Weights of a small audio captioner.
Model: encoder num experts 4, encoder patch size [4, 4], encoder depths [2, 4, 4], encoder widths [80, 160, 320], decoder width 256, decoder layers 8, decoder norm layernorm, decoder activation gelu.
Training: 9800 steps, batches of 256.
Data: trained on chords played on synthesised instruments, 52083 training examples, 48.2 epochs.
Rows from block 3 of the text decoder of a small audio captioner, named by matrix and row number. Rows with one number belong to one neuron. Each number is 128 + 24 x the weight over its row's rms, rounded and kept within 0 to 255. All counts start at 0. Numbers have three digits each. After the name is the row's rms in percent of the matrix's.
Before each neuron's rows are labels from the 100 texts, of 14848, where the neuron reaches its highest value: "tokens" is the input token at the peak. Only what is clearly more common there than usual is listed. The data: chords played on synthesised instruments.
# fc1: MLP up (decoder.blocks.3.mlp.fc1.weight, 1024x256), inputs 0-127
# fc2: MLP down (decoder.blocks.3.mlp.fc2.weight, 256x1024, transposed), outputs 0-127

tokens: "quiet"
fc1.118 143:148122133140098094129103093137172164122107147137111162131148128158088120142152140089131127094124176139111160138120131129075157109119093150117136094186103089132134097106168178133155086143100129111163123104157085161094157160111124137081147122103131094136144141144174116087154121103130116135155121114106103121111147151121157091176137165138124143126137116137145157104121087121127129141133
fc2.118 143:139148166112122149143122140116124148093110159124133112107156121100161174101143145098130063126139072133154104122132072147171154172113123092165157120148123161107173101177116132128130133139114105149127131153173133144140091159136154129161164157153096145096140114120145076100119073122154111111118117197137096138094146105131130152122076125117119154114123159134081153119185132112130139087132

tokens: "e"
fc1.178 137:158105122116124087153127139112092155091100114090126155123085113090144107131144158108186155110134152137116141125118130135091138124087131118101103138169123139133149141104145136135146126078101118139149092122120109124145161153137143130113120123097135125155124100139178158120149158129135122142132144160120132148091139089148078167120093104137125171121162119185129077180121131112130118124117
fc2.178 134:114126136108128105142076142096133161124143142133130172098151108117114147105135094124149105171182112128109129136120086160154157200101103129164168129129160085136146100115094118147123162127104132128101143119120110097135088099176090111173105142129124122167126127133159108134185136111163109134120130115099125165155146124158136153104101142104143100139105171152145137140106148137141110105105

tokens: "plucked"
fc1.341 074:161107160130117149111121152138149091139087113132098137143130129154135132168144102154143148100097126122133164077126117136147119107095118165178098117105170116136108175136105174127114133165127084141172146144095119106136082137076105124132124105129125115126147163135109115124128092097134123112072125189124159098141134137118111156144103108141108181119108131109094173139141149080137157134170
fc2.341 074:121156131122102150111096124128104096116081149122117116097117106145114132168134146160110146128166103163140131098078117125118149081124133121167145125146135149153096137131125176149095235138156105145157113132154128134165105145125135128139138123163091137099121167139138137153114094111150117137128133161149116133128084122122091125117129151133107082114142144120105160129151151123123151125108

tokens: "quiet"
fc1.602 057:131079123146106124111138152129072110114105103128136174101140170167102139129131125093098123143142133130134099107162139099133116120146159085086129113126160076153114125085143142173124142105157142113135144078137107108142141125087144102078145136114148115114119139179133099164077145089130183105126128109125138205119111097170154138117118131084111155118152095121128147149130103126104096117158
fc2.602 057:131105108134153122157153105159086127125085105104125136125120128101163136120126137112125140129143144140129137128120103107122120123131134121124158103127079162134125141150154121138149122115086098101164114106177084098109157185119101130148161127130092128107121148075113150165168133136075063144169167133147150093102152156136169120102095130116138072122094136134121156153160106102155107127113

tokens: "like"; "room"; "lead"
fc1.331 090:121070119090139168130101130158134118156136154111121141086112122165136138110132098124093163142098105089122135101080136119099136121119131095125148068076150139129101151141099152109105157072147144141084117178079103128158133152129098124119171136129123144133131103146150134118104144145140159171175102122093103164168136137102126152111125155132102154128123105112120114117140115126115137113103
fc2.331 084:132089123146131183094086138136135138083136130109093122120133135136085143117153139118107129125138134141120135120114127160095127113110120132132102117098138155147171134080153140105155123157133129115117131144122127150081119115177135115106130132146091150122097175134093108141118140129134113134142135143119151166119151113094184106086135148108123132114122119126105148109127134143105131102148

tokens: "like"; "room"
fc1.348 106:124142130111107105120114082115146115110165144161169091137117089117125104138150175121142125138105143159118137123164104125155125108111086134138171143130165116111132127085155146095113133101105125128166126100128097120141147095120146133152098145174129159137110099110146166090095101134172130108108107134084106161099110178170161172118170074120113123139118103127151129162132090194128158115162
fc2.348 110:169130162134202086155154100126113121130166131094168141139113138143151079114091140154099104115139115139148076142113124146121148154170144139115165135112105128115093048142113117137121116129163117176113177132104179132072078155183130092147153157082102124126122157114123124147148104128139086133120164132123119112136135127125143084146096136101110093119134085114111126142095129142148120149127

tokens: "f"
fc1.620 112:155114146088061127130137143141156106137163135133125108142142130111111133111140132112127129119135153151133122105106081117119155156124104168137134138105099136148142096067123111091175110149144105092122091130145144131094137116138142172122112116119138138118133136145137117102140125101138152111092074156102139115142144116120152117137143171167097146154178143120196128156116126172156131115125
fc2.620 114:114128118134171121093108121143136104129130118108084131109136150103133106119163148164124152134161116153153127122159157131130115086090116148090133139105105143087164085113113106105144165141131156131142126116135117119120147152129091129105135140121140136109148124138173152128114123121114123120143164137122124130094114140184133146091161115104116184101118148116109173123167144108122089175109

tokens: "room"; "like"
fc1.437 062:174127145085130135138168088117101118134121097118155131105152134140117103109136135131164117176116123149102113179054166165089147148108129105093138118090100103153117146076138117148096143142142138145105133166104141113126156140127134088139171097134142169123150127126125119101139137096116118114150151166124138132160142139057153120119128125135111107158146088137108128147152130106185143088150
fc2.437 059:099109124116116158122119093127109166159092102176086101162085122083096073127116145126137119125119145144144132168128122170142099167119127152124170120158134136157148136111158127141124101125172142116146153112087115151106148129142123102150107128176117101132088062139114147121133146125141122163090133084102112091118155160145121127146093138162100106107116131120087144116122143141116164163130

tokens: "reverberant"; "b"
fc1.761 091:108122098110105168113143084098101093129113133137127143119126145127125133105143129126158126159116112144135111124149132114141125144090153072133104102163107168090132104140118096091085144115137102076101118167092129156128114095141106153131086134123092148138155140153098074136165117110160126128131123171113083111138162104115143136124131151141118132120090153115098133114151123173152190146129
fc2.761 102:124121171160139118130165132114071142116106126123103136125122097132125165140122156140094139125117152102145134087117090132151127141136088152122111123102137090144147151129155138126112109130144124142096106157167154082158115086100118114144128122166130132121108153074135140120073090137124120156138142094130101188125116148157111122163103102120162129110147131108123131081097151107162152118087

tokens: "plucked"
fc1.28 094:113124122143064139083133125165173111126101093156102116107107103158118144165148110123199135117095168142118125108114101085106092123127155168132154126137166104118129152133078144091108168130165087125140170145120148144142140136080110114117120140137113099112109166130139128129090077082137131139113118163130171146161119151116122107137105124144173175145098145145140152176120125155147173107174
fc2.28 090:154139167164158100140163102098099145139126155118101120160111152149131107105156119144107086152159076158078136170108085139162128138146101109128101127124135120067166134107128152137101170169127150136161096110119101112159121163140126131131140132051110142151106124129145123105155095106136102114162132176119094104119125122165160165134136118126081108138137155089099160120127126142158146115119

tokens: "clipped"
fc1.320 077:140108105119093115120113120160150092096118106091070083168155132166175108138107110135125153102104119128147100125149173076144164110101124129121133131153151111158127148099118162140160090114128169110175130135084145147108162128114130127110110139131143141116148149125144127170120181116086131128115166148153173182125139122126122112102161127162161127077122114131134122111146079136105133084071
fc2.320 080:126139132140103155189178093098139147134119139152166138124121133140109131132126144128129122124111096114139116123118112154119107182109097158137126132120117114120078172130153143139127081112115120107134128106137123130138111095104124146166142143154126134137126140105103143083124104081194097136145097095082160127121126073159099154129115111104151139181138134135151114099141128142124133130147

tokens: "plucked"
fc1.754 093:151106138095078116156116130096094130076156090181131113123075141118114107143142144132125154113125130139061165108176079103095150139135130157103125136104123138145097139139146137100108118106127126104141120176122076132123124141166130101136114158179158108108112135137114137128133105141165140116103126180165137077101128121112102159123116124119120102145113118141093143138166162160141126103133
fc2.754 096:138184092153162148131126151147129132109139098108091167112158099099103111152122078116155135130169147156115132152154104125148090081129102122090154119112146146132108128107055148158136172090162107121160104067104155147159102134160101165106118079099111118150085116100158119137145137154116076176117181122143094152121169122117137123132128134118160118145134129123122140135147129167103137084125

tokens: "g"; "plucked"; "c"; "muffled"
fc1.25 049:136183127122125142127120155125157095152103118153157124143129130131138137101166136121130099103125171145109144112112142116120103132124176121094135134135134114152115146141156173100141161125093131117142154089130156166128088124112128110107123129134109108104139112140104117108137139128121183099113143111204093140158156125144101085103124134102106062116125119140128145163085130100135104146110
fc2.25 046:120119089179152101137097149093106132133123103132120137116134122083095145140107179162131096144113107156066151122126125154121122103144160158092136169130104129127139114151104156078122141118166195114084163087089162137132126140165115131130112151162131127120183127115143101109103135139130124111149141107141160138108119108149129130129167119076073110115128138129104134139148124154121085110148

tokens: "rumble"; "hum"; "noise"; "thin"
fc1.524 104:113133118128113107145122168112124092168125124126123123127096132101114125106115144119142107171114149125111100090112094098089126144102161098150145103114140114124083166148156125142106150150113149150124078097121127142111109138109115138153139166140102126110120129133157134109099080156135165080145127106102116130121115143116111127077118148135138109118118141157140106146088164160114108185138
fc2.524 100:072108070111087204143137147099129114131120193127111111148092161095132157133088135182181106129132156125131136132095105129118138153136112111110119137136137132128134106091088145102127127124123090115137151162087182132144158126127158108109096110111115115129108166138127145156134099138128144139094119084113102090099174105100148141129162119129113146153140135166128130103119133142102116115115

tokens: "plucked"
fc1.232 063:149141114127129137116143149156128104120108082136140115122154114063153114151140175165094103134155136130160145145131150105116145124102125180128097083132142143125068154147132071130098131148166072117136114143139103137139132132084147086161161156093128138125132157117128075121116124105109119133115121137137131124133109125123100152150132191088117081121118140093086144152129098117097102097132
fc2.232 058:117155155114100106133080110092131091134148143114088153085136147088098175123120156138138137141136085145118097157131129171124122093144170142142147085141114162091148150128171156086125117119129126118155119107126115128149106128127108096112149162139121096092142113116101087118088099155130089111139129122078126115136099147117094120140114089117093135122128144090113126107141149084141156138132

tokens: "like"; "pad"; "room"
fc1.43 066:162129128090147134172109144147171121173126166116116112081121131096121198121114112086125139134113156174164073114133105156088128142120181141148095102150133113103156109108094120123113149152144134123104122143131122110154144147127174119156149148114118122128192134109131090123133129093119125130125110086101106140119099085086127152082101110095106165115130115130154145122110111112099131126160
fc2.43 079:069115122072125107091119138116119114163125134134129126119130108100160157137099133081138108121126122106165158153095098082124155116123123147105100151077089114134148094150086107134120129128118143103173112101125134128162121171126140099122169154136138117121142085136142116142070118137131125159091135157147076137121158082101143173142163165128140156144135095164125124121166134127099071104104

tokens: "e"
fc1.327 078:098142131077141127139179161116138111126120143169136135118094156107154105152121101091095139134120141134133122124132121132157137124122068144109112102102081134144119133099136104124115120095155117151136106119145139081161116111121096134086143137133080150124139117148123135117153131132157161121151172140125125144165149105107138151130161125144101149152137100149141110169172115125152121124103
fc2.327 085:187107141190142096111154099142134128156126117122104074093134124108096121121094111127136151128137125111143158139123100110130127111126109116143121152138101151087175086170156142146092158125098163123140118100114112135147124122137091146116107125106118147166154135165142092164128069151118161122112145126120150174165156137149096075179139117150115112169130135132142155088110131109107150122132

tokens: "e"
fc1.130 149:149180159109109118100105092096136118155135154104144121125133128106141112134104117120123113178119142145101136100154086131094142134129121097126144134123133098114137124147116091130121127141097150126150151090138132125153123143105121109109130138127114139158155138120120113151069152119104096125163113111104109138155119128151136175153112134093130122124141175128118135147130129137160128129123
fc2.130 164:106097141150148078122107137136159148079125098153134129122111163095137102143109144126174116102129135056127132151143142161127137180143147122097164104098163137128107137121119118126121142178160127142113123135121102118125116147154093101122130143132131137143144173095135133138105128113105101139119154163124097147178145169159144053126094155136115131095132099118123134097107145113154086155161

tokens: "g"; "f"; "#"; "d"
fc1.119 074:145128149112124111119107153171114155157126120110118127119114086139122148171108113122094121131120103127135116119114105092163142116165118081128144141113117113158123173157112098095120122103056172131113161147159116114108143140138116134118151092110103134174095130145157108154128159135132169166145146127126160114107102107163138124134099122110101116102127176132126177118146111119145100089119
fc2.119 070:086137117163092110107112140109133113170105118114138098122117152116120117143119119092127119173150112094139099136148093111118108147151143083123163152145108144124120115104098092145142146127147140137154132118108121151091131128175072139125097119149111157110176132145158131139136144119159161137066123166115112099107143089106112128159130113139176129108117189119113111122145140130124138119152

tokens: "reverberant"
fc1.662 096:137128134154116181164139093067088130129112143137112149113120129133114161129130156151131112148109149127092124083118145107123104076099146099122145140100172135105099144133145116160139120162122131129103132147115142103108124087108120129095134110114150130133111130131141132163139135136119166108118113114138118133097174093085136158134122152124149125109134117098118102054124158160212168177101
fc2.662 111:128113147121179165161142143115094134122150121128133132132137089127135163123130104157104101134112162110150179114126095117125134119129131126120084147137149122123089081127123084166116155146142127119091081151109163144133079088111108099149115169117141096141157137125127129172143110125154134116165111120157132168091102113127142121101115100116180117140098144125131098092125152109173172147140

tokens: "like"; "room"
fc1.680 115:123096166112111112155146097116130147161165115134130131124122102113152085158089098152075137129166111131132130111116130109123088092165133142093125143099154208134153156130117111073102153093153141143144100096113107158122137107123162145114118155110135118103160122099118115175089140151148138144116157142100088167094132107132086145173112121150125135117115180099115117114159135126151157169103
fc2.680 115:172182112125160131139114152133115136127126117110084126140158102123160163128107095122152101122127095143115121127136118139135173139171154070118141080120117091142124178165122137135109132109119113132126116086163123097133108124123151135105154084127117139148137132112142136092140128080168161119106077121145144182154134119128100134121069150168103119136142078130119116156142171104149152164115

tokens: "f"; "#"
fc1.7 065:132154147122145119138090116129121124173153121145143080125113154108121116127143151173111095130092112131141142146153107124148148117131147111106149130119141130082128124155179158128130156114083156117182103163086160119157167106099111110137147122157148095150164101153144149164169077149135118133122125148106094184132143147086138144103145108131146142135174170156132100177111127124115115110156
fc2.7 069:175140145151145140130144100116161087129161098129140160126134145140147157122109134103121121141107164132151127120150107097129078113105097105188145121157163137090118144119120074116130144162179150192119109168126092139152085117138105104149156143094094146133135130142120113154157091133139144071131126114118156112115129163099134110131152118111119108127139102127078166101120148119110094142185

tokens: "clipped"
fc1.139 127:117168136147138162102114146092120099118120201142147127131144152125134178096092148169117146131100085104131112112150147135130165186122161134102145101125076095138154131150144153134147119092162153120146110139161077104122077112122105106125106108119130124103145193135159126114132102134159103144115153126154168106123137175113136102160126104125130142138132149120150156089075137115114102144118
fc2.139 124:166108109095153147128159074153161150091152113111145162122156139156087069151138121128101118128118132128070158161155099143123153174178120126131143094087106160136180136116138170137120138140140116183134097162151147141128130114102092152129127184127079166159105125138092095141149132108150129147128161108128104149112115124105122121108141117166120154118123127138099159103118126151120115107097

tokens: "plucked"
fc1.292 094:084132131110135118119090129136145098106114153111135106127141114143128110127214119143116151124139132117143132106134164153107119107119097161087103169131091084127116140110142118115128141165149090121132150126149107123196094135137101116174166178129124151142140114159110095128105154108107092108108111156137151072118096164115129159163133109103099153077157143076094163136123124132127137147134
fc2.292 096:124133147140137135060110113133141174133063115123104135130112161099129148146093096166117140166130141135111098141101129159111141116118105086155118114124093130089106139105154150084110172133163120145083150125086095154135119133149151117085148181121135143114145139130182169153088166135157158126092130162149140140127136130121148123155115120119145142137148120081101119159147111143088128143154

tokens: "plucked"
fc1.705 094:162133137106129099124110127102134113132138130153129131130132123177139120145157114122111087093134088104129085117152130180123149103109143154141105129100156132125124148113134150153146169171116127157141121172139072136135105143115107124154144119120147114181097148116147125093122086062145114104111133117129149151117158100149113140160121128159173150117109155151099107113098149094139166102176
fc2.705 082:098133070134190100159145090114134138109103118122096166133148176162140096124135098137107167138127113160140149136107096166138122106135127166160137155108120095130079129125113130163155133180181088137090113123104125099144123141161146146093137139124109127107089144135164123123122135090115108162132146092118092138120100140090103156140148112111144154109134113077108147161129148142135124133091

tokens: "g"; "f"; "c"
fc1.69 122:133108135130108150125119135087150113058131146109131121106125125124137150128133123142126156100094146160105154123140141118094155111155139105108118157145134128121097098106149160173153138141111086137174122128120137128161093120142106149124144100120153092122130142168097149132122136098105105105111153099134142112110151182094096183104161169126148153080118122126132143101156151197073159112132
fc2.69 123:143128091132125116113133161073165134217094082132122111097122136131110097151164114131164137112116051133114138149133142093126146128118113124150135103174123117156095099159160160106140145116136135125131116122133110190143132110123137102170142163123154142111139101124122139127144134078123121151119153167171112129142145129081128159135154128060079096125119170135154115167102113083164110126151

tokens: "reverberant"
fc1.538 092:091127138112115140122135151100129135128113109175116111107135152114141156141118135145176103150120112040082138155077123087131167101157111139131093122149134132103141118118091130157106139144161116087145149140149138106079093117078114154155166140115112149127129135137160163129147158122138105119135125107118123151113142070141117137103137121143107114122117126142113144080109132123193132181140
fc2.538 086:140120119115119125118155103149127124117140102125105139110114118140131140115129150125096170115065172134144146107107113145139127093149107117133143116125190161121083127189150111129117142145166076124127126131165151157119127108145149097124140164133105122120153110142143136159117119132195162125115123098138107092143119112123184114133099112123171133167161126129132133130129156109124135129114

tokens: "noise"; "like"; "hum"; "room"
fc1.371 096:111145076170164118154111114119146121137098091066098104099153152137118116125096174135126149149116160114099118141101136100110126124199123143160161144118115124123134098086129126104159143140114109140120188163150090120143114105148161161126144154107120134095166072130148149103115161147143093152143133135154129100151122139133097114127117100119126142153118082107099086130099162109130131131151
fc2.371 109:138089146139163106104152124123115118132143112170135130123168110139107131132143116089120140156139108170125092103118109138172124128107140112132078101108132092142079149121121103152087129102171135123111157161136181105129146150139102163114185110111129154155150151114091118121117108115093163123089109146123151135137115113109146189143153115183104156154132130152182082126084134131135132107091

tokens: "g"
fc1.497 109:159130125080099122179124133120100158149133109184123103145134113145142121165143121081115147116082143151128115114119124156119146127113121149102110143107131101119125157155127166132113101141141083128110159116145100128088155149137135116114131083141141116121117207129164160110171113120095131113090111124147107113102149134150155114067095120133140134125149082158138141135124130124115147126085
fc2.497 099:130170091111162139136163145075127108139154132130100091100104095106115123125164135118102112103140145120163122103132093086165131138148138155078078128138168139114107149183099153121144142125146096146117105087113141111074099099156079185089107115148172136140125155154117120145109123101135125152140117118105112140105130148127129129107089164133151100137125127115126155096151107134126108136122

tokens: "clipped"; "thin"; "muffled"; "rumble"
fc1.322 112:087143108096138117086142112144135099124072083133112105116125150144114100098090119123136102120137083121136127147146133072110129129156098156098164098149132110166122155138159164153147165114126115137113123113159164157095162130115121150153088127127148157063097125146119155152141112152122157156068111157096135143126144185149125118140148136120143080123107078104072142116102125163154139131151
fc2.322 105:112112127113124175153156121121153159155119170147140145150162078108142121163122174123153075172121146096178103120102084152160125147135161105170124140141102106115137105122076100112116126092107141116118178137148150112140120121151103103107143091137129096155136134113135116157095148111134117121185071114127119096152118112127137109170123112143131091153146164168134152123125182094089145136119

tokens: "g"; "f"; "c"; "a"
fc1.406 136:110144151153137130130184132124102163157166157142162146143105106173116128141107108107111128121136099072132063093117103104120128161073178108131111106148153150132097187106149116089146117128131109159114132105149122106104167139122132112126137137149178163155120121130143117093099173087130094145131098070130099122163131183105122076105136123118129091127137136136123130098150147149103121131148
fc2.406 126:107115140153107094113141092134129143145107131124155148125185109145145154146118104134130165128107132119164121123105119147110133159122143144089137102091079100125150154083110134106121180160122119115129095129121138109094117169133086149156139133109136158137154141197119170111144100129098106117105116140115112084159135144158099107139140134153167166098147104115149133124085102168148125117118

tokens: "reverberant"; "muffled"; "half"
fc1.248 033:135172138099090128129132157095131127136140161134096179129146103134116107132081103132113147098131150119113108115110134124095168110144152128107102112134181127134085118154115145126099153134112121099061152128160168153097118111134125119111115108128125147114142143097135107130101089124155126140177154115119106152101112150114113138119141114152164103113124140161134131117127136136166148151148
fc2.248 034:095154102173126107120112143112109130137130110145168150140145189115115112123089130108153114124136107117104156114137096103155135126147140074155125121126148126131115101139139156103160159085174097168116125109133151143126128092104125072124127163112050177151141100129126130144118110125110112096137118111123129130130109117121161124043133170144145133125146131145151107142158141139151168130127

tokens: "room"; "like"; "muffled"
fc1.194 080:139124155100161103124111111080120118150151120137130143156140088109120091139101116146130126112153126153154104126150116137111132131104132175129110123134132140098160157146126098111125170114138131141170124068126129151147110126145126105079119163085123107137191095137135121135139123112105096124080110124098151151131153101141118129085112124155107138117114127118117143140142146122161095132090
fc2.194 081:115150104103131096138089147097144166099154095103095105147100114152134157142144154091136108143134153113121101149118132089125086129155152148113125101065092107148121110147161073144104086151116097136148117154109151130140085135101108100113130122134136103134140090179134169108110098129174168144127155127167180132115113153105147126131128186084142159144107142154094113162132145139149152132122

tokens: "clipped"; "like"
fc1.134 112:146137160141150140164121127140143132099147112122149137087134160097136137128123132125141095172129120141142109111123090126112168163144130140111165127147122145108141089115132100122123116146115111139095107111083110179117133145145102135153147134136115137106145151124118104146137135102072107120107092129114126202105161134058121138175128097126083126127072111143165111086095112131171175137131
fc2.134 105:122148106113161125157131140138121171145106107121084140147103129138128152110140154147132110129120146104119127153127096127151151097126139130127124128146162127144112149126127159133117142083118138120161170099113157136139148139097097146141142144127130137158118171139162096122112123132159151152141157180135086126073135107142118133145130173130145125138116090103144072156158114096102133147107

tokens: "plucked"
fc1.715 056:110126102139105142142143130092120102131111161124102127121138134138112103154152130155113153106122124147111181115161136085093125171110117121189103124126114099150120131132135150124128170161131087141141121136094130148129135113089116116094116121141123122098094146116173140111122127097143107154090110163172131161095091159135135155116127120141164174171089143138090164129125148165174121145195
fc2.715 062:137161132131127086109135095121121090097118147118115135128098116158137109146124130153120091170139125107107141133106096117170120107160095130117098153111154133106120136162107139135126180147137102135145110133125089130153145143122100127139136099117086111143142142162116132138110082125145146123087104134100124136123088158147139114088107108117094125106164126182160153121157144107178075161075

tokens: "rumble"; "room"; "hum"; "noise"
fc1.347 078:159109146163141133136155090123146108087118117130111115156142160116148137147090180123107185132145129155107127131148122095111145130151161138106155115135113121100169122111103113122124140125147137119133132145170124111139162152138094176107137118109082101133114105153109119130097098125089156170111131149085107118139113104109133132046139131099155062130163071114097121101134157160128154106101
fc2.347 083:128111172122122132114114103129128125147141105178154168085128102147126156155109170123162146108133140101150121117163155090110145055115107127106151116105123136109089120145089074109125137114163088126097142136127131103128147149134090125152140154122115096139167090121108136100137136116104125126105141132150126101131119088148102139145160114136126108155112144160145075158118179077069139084121

tokens: "noise"; "room"
fc1.755 059:108151157152121127119132156073146149149114151137057116107114071108116146131118139119117185148105102123143141122109091128116133135107116128097123106174158138116122116076134118183122143165175144124101117121149146132111120167119140139129125136110158134151094133121115147113067150125133136088128159162132135161125086138180131123076087108127114090137155132106105161103130124130178130151144
fc2.755 065:102162128105127114105105102166159160095141118131146105103108120122144121150103157093170138140113079110123133073119115119097093104135175116146151150135137102129136110129133101092126127154179093164134092109155163126155175128158109111175128135145133099128131099117131143156150114122128129134143108137124160142173170129113115123107166160145146147169126144154090139162102157091131123118145

tokens: "quiet"
fc1.353 084:142167144129083139149124073142141140105120120140123107131130131142132149084093120153156141124091125141132137112126111108128135125115125088104110121148113111124132107125105171128156128103100125122192126110158189115099123128134155143138136134178155112114112098179148135095101140116078099134164188112169131125129136127130103112134136122099147131137127122145124160122098111092127114137134
fc2.353 084:095094124150174107118139139109147110142152109123125106084178128116133083142131155146126128144109126129113158113109186110129162111130146178118154083185126147132118112095116137172110150111140113100103121117084116127143122168172127159121128072120102159159145214134133112109149124137129110135130127147082163107131169120119143143114156135080093113107142151166175116131153108133164151101107

tokens: "reverberant"
fc1.385 062:107144164121106153160123072090126126131125122117148140113100113134136142123132118170138145142104177114116093134122104118114110092137115096116128160104131128114093113163118126127076153140118134148077140123157154098108089115131148141130113133153133166139144133104165137151154092133089131135108108120112127104072137080111150129119121160167135113134150149119118116110132136165170137116083
fc2.385 070:141131106173191159161122130116110143136147119180117157140133152109129135138158126148105108125108091144152159092103089091171142140176140101145151126118126101122114137145135144133139108173119126154060099166116136131116089098090147086137128125128122097123122137127090117097122115124140114116116128094159122130131123114133129108114097102128182086153140109127098095069127139171106141151138

tokens: "rumble"; "hum"; "noise"
fc1.503 048:116123107142136130144117167109141129096132116118076131117155100114083155103115153162118144155092096124131134138120153121124134170095147139116137142094126151151132108146096131146129111140141137143141133105154134091138157139135108140111053143120068180120154150125154147104140110123156092132109196136099100110153158107090065123141110095145135126134147091154108093128134121119087121138123
fc2.503 045:125105083121128119111172114153088117124074137128127166119105148132129142095094132120181154131083116139134135118094102124156172130107125150094159131151130142105132134125141104145074143075114083142127143098146129136137096131142179113127129147151098136127146127135160145113082124157149103119141137119151117084167142049130143124124131081075114120143160115131150090126139152114120110110091

tokens: "clipped"; "muffled"; "thin"
fc1.14 059:107106096084113117095171157121141118120104137121138114154106148121069138111055145101117102132127115118124120161096147065112109110139141152113123132106124125115133183103139155126120136123112143103154129135173094127128125120117150168140167125161118174139088136149131093100121132111081118131102150165101139134115145142103121096132077122092157155073148152160161122102105104158121118127114
fc2.14 059:140134130133161122132163103131157130122116123170120058125137098130168105145110186138135120111090176112137133137100150105127116137112155111152110116123091154115156156146111144161134128138092132132168131140118113085144119106181149120109129146177153132142119137139155166105130099089111148084100148120120152142139102089115150129111183101118126106147135119130114137138115115118120119133161

tokens: "clipped"
fc1.388 084:077112085120118171108140139156186138152106138127149090096118151100135132146119125133141098170104133157100120104121150126140146132117074154145115097180115097121138119130138124122125083075133181146121153111127132167117117160123088103122111139142191152109151122151153068091087097128144133158152143124155137113104133118142131181147123129136091126146113176166105159138148096089098124119122
fc2.388 074:094125136102106096094144127141124112125093111150129130103156145172118102139136122134092111133137125106166136096142113118129169132104124122139143086089155156106157148104100145143129146150144096116144105113115127109119178089150127133147117145123131098122131137140206130124180166151149102121119157179159125165167165131106136155095174099127136088105170109125156159098106134096169100122161

tokens: "like"; "room"
fc1.418 064:122142144115099137117183116124144085087080090121111118151107120105132137153150133154128091089176121172117070151119129121131152111164142118094171112111141156116156079144139146083136102126109130114154091163148140133120142128149108110124100132145148156112170131163145112125160124092103152147176186129160128130080157120116161141097128139107130111136122138073151111127165156154132164131116
fc2.418 058:119160071154119148118141125114156084152132126144116100117112131150105108109138115179126113110147125154130132155099150154115117138128137140124145172083110149155137135112107140146137087120128129109132155125137152095127151134092120121148116141179135102116099096131131169122126105139150127176099173101102129119142094120128104135138105074171115139135165128091148125129111141115142143134110

tokens: "like"; "room"; "pad"
fc1.618 058:099120139103170158136133086135158135103156113106117123168115132106108131109125098160100117129110146082110092177144107108127115113138127124112142117159126119138111106140106079108143121146103117121108143155138116097162117107136140146122100169122121086107123109123154123130133140107147126142143179112129130153129170152121082147128128113133112132136140085081174150153138089089155129123151
fc2.618 059:172133087188172163158126152070115129112114152116122153097105081133159102116123133086141161150116131121082159173106167145129122131155160113105142163106150141146132160142130117127090135124113162099165116144157120171140132138111138116109116106126171145116117132114125151147108131113146095136136131126114135120089099154101134143128165158112142124102103145138158130131087079071125115129134

tokens: "quiet"; "like"; "clipped"
fc1.531 090:142105124098099137109144137140144135126173098127078099125167149097135174072148138133158112108133111160147122131106099131099120113134109136154098090151123091121121127114112134173133128101117159125165097132108156120103121131168143117134163115126154136118118161096164125117152192148111135154091107068137100143118126135132152155148138094096140087113091103102138089127099090152146147136131
fc2.531 078:122127115106133135148123135112153114128127120137108157157102154126142109164152097137082092104112126112165099122141137124163108116131113122148093144092166113154185106116119106146140156145127098131141126140135132148150125100102102131111116103123099100177163081183126112127122144108122144121119121143135146158101114106138153131112092118075112101137152107135146089166135129133138086121160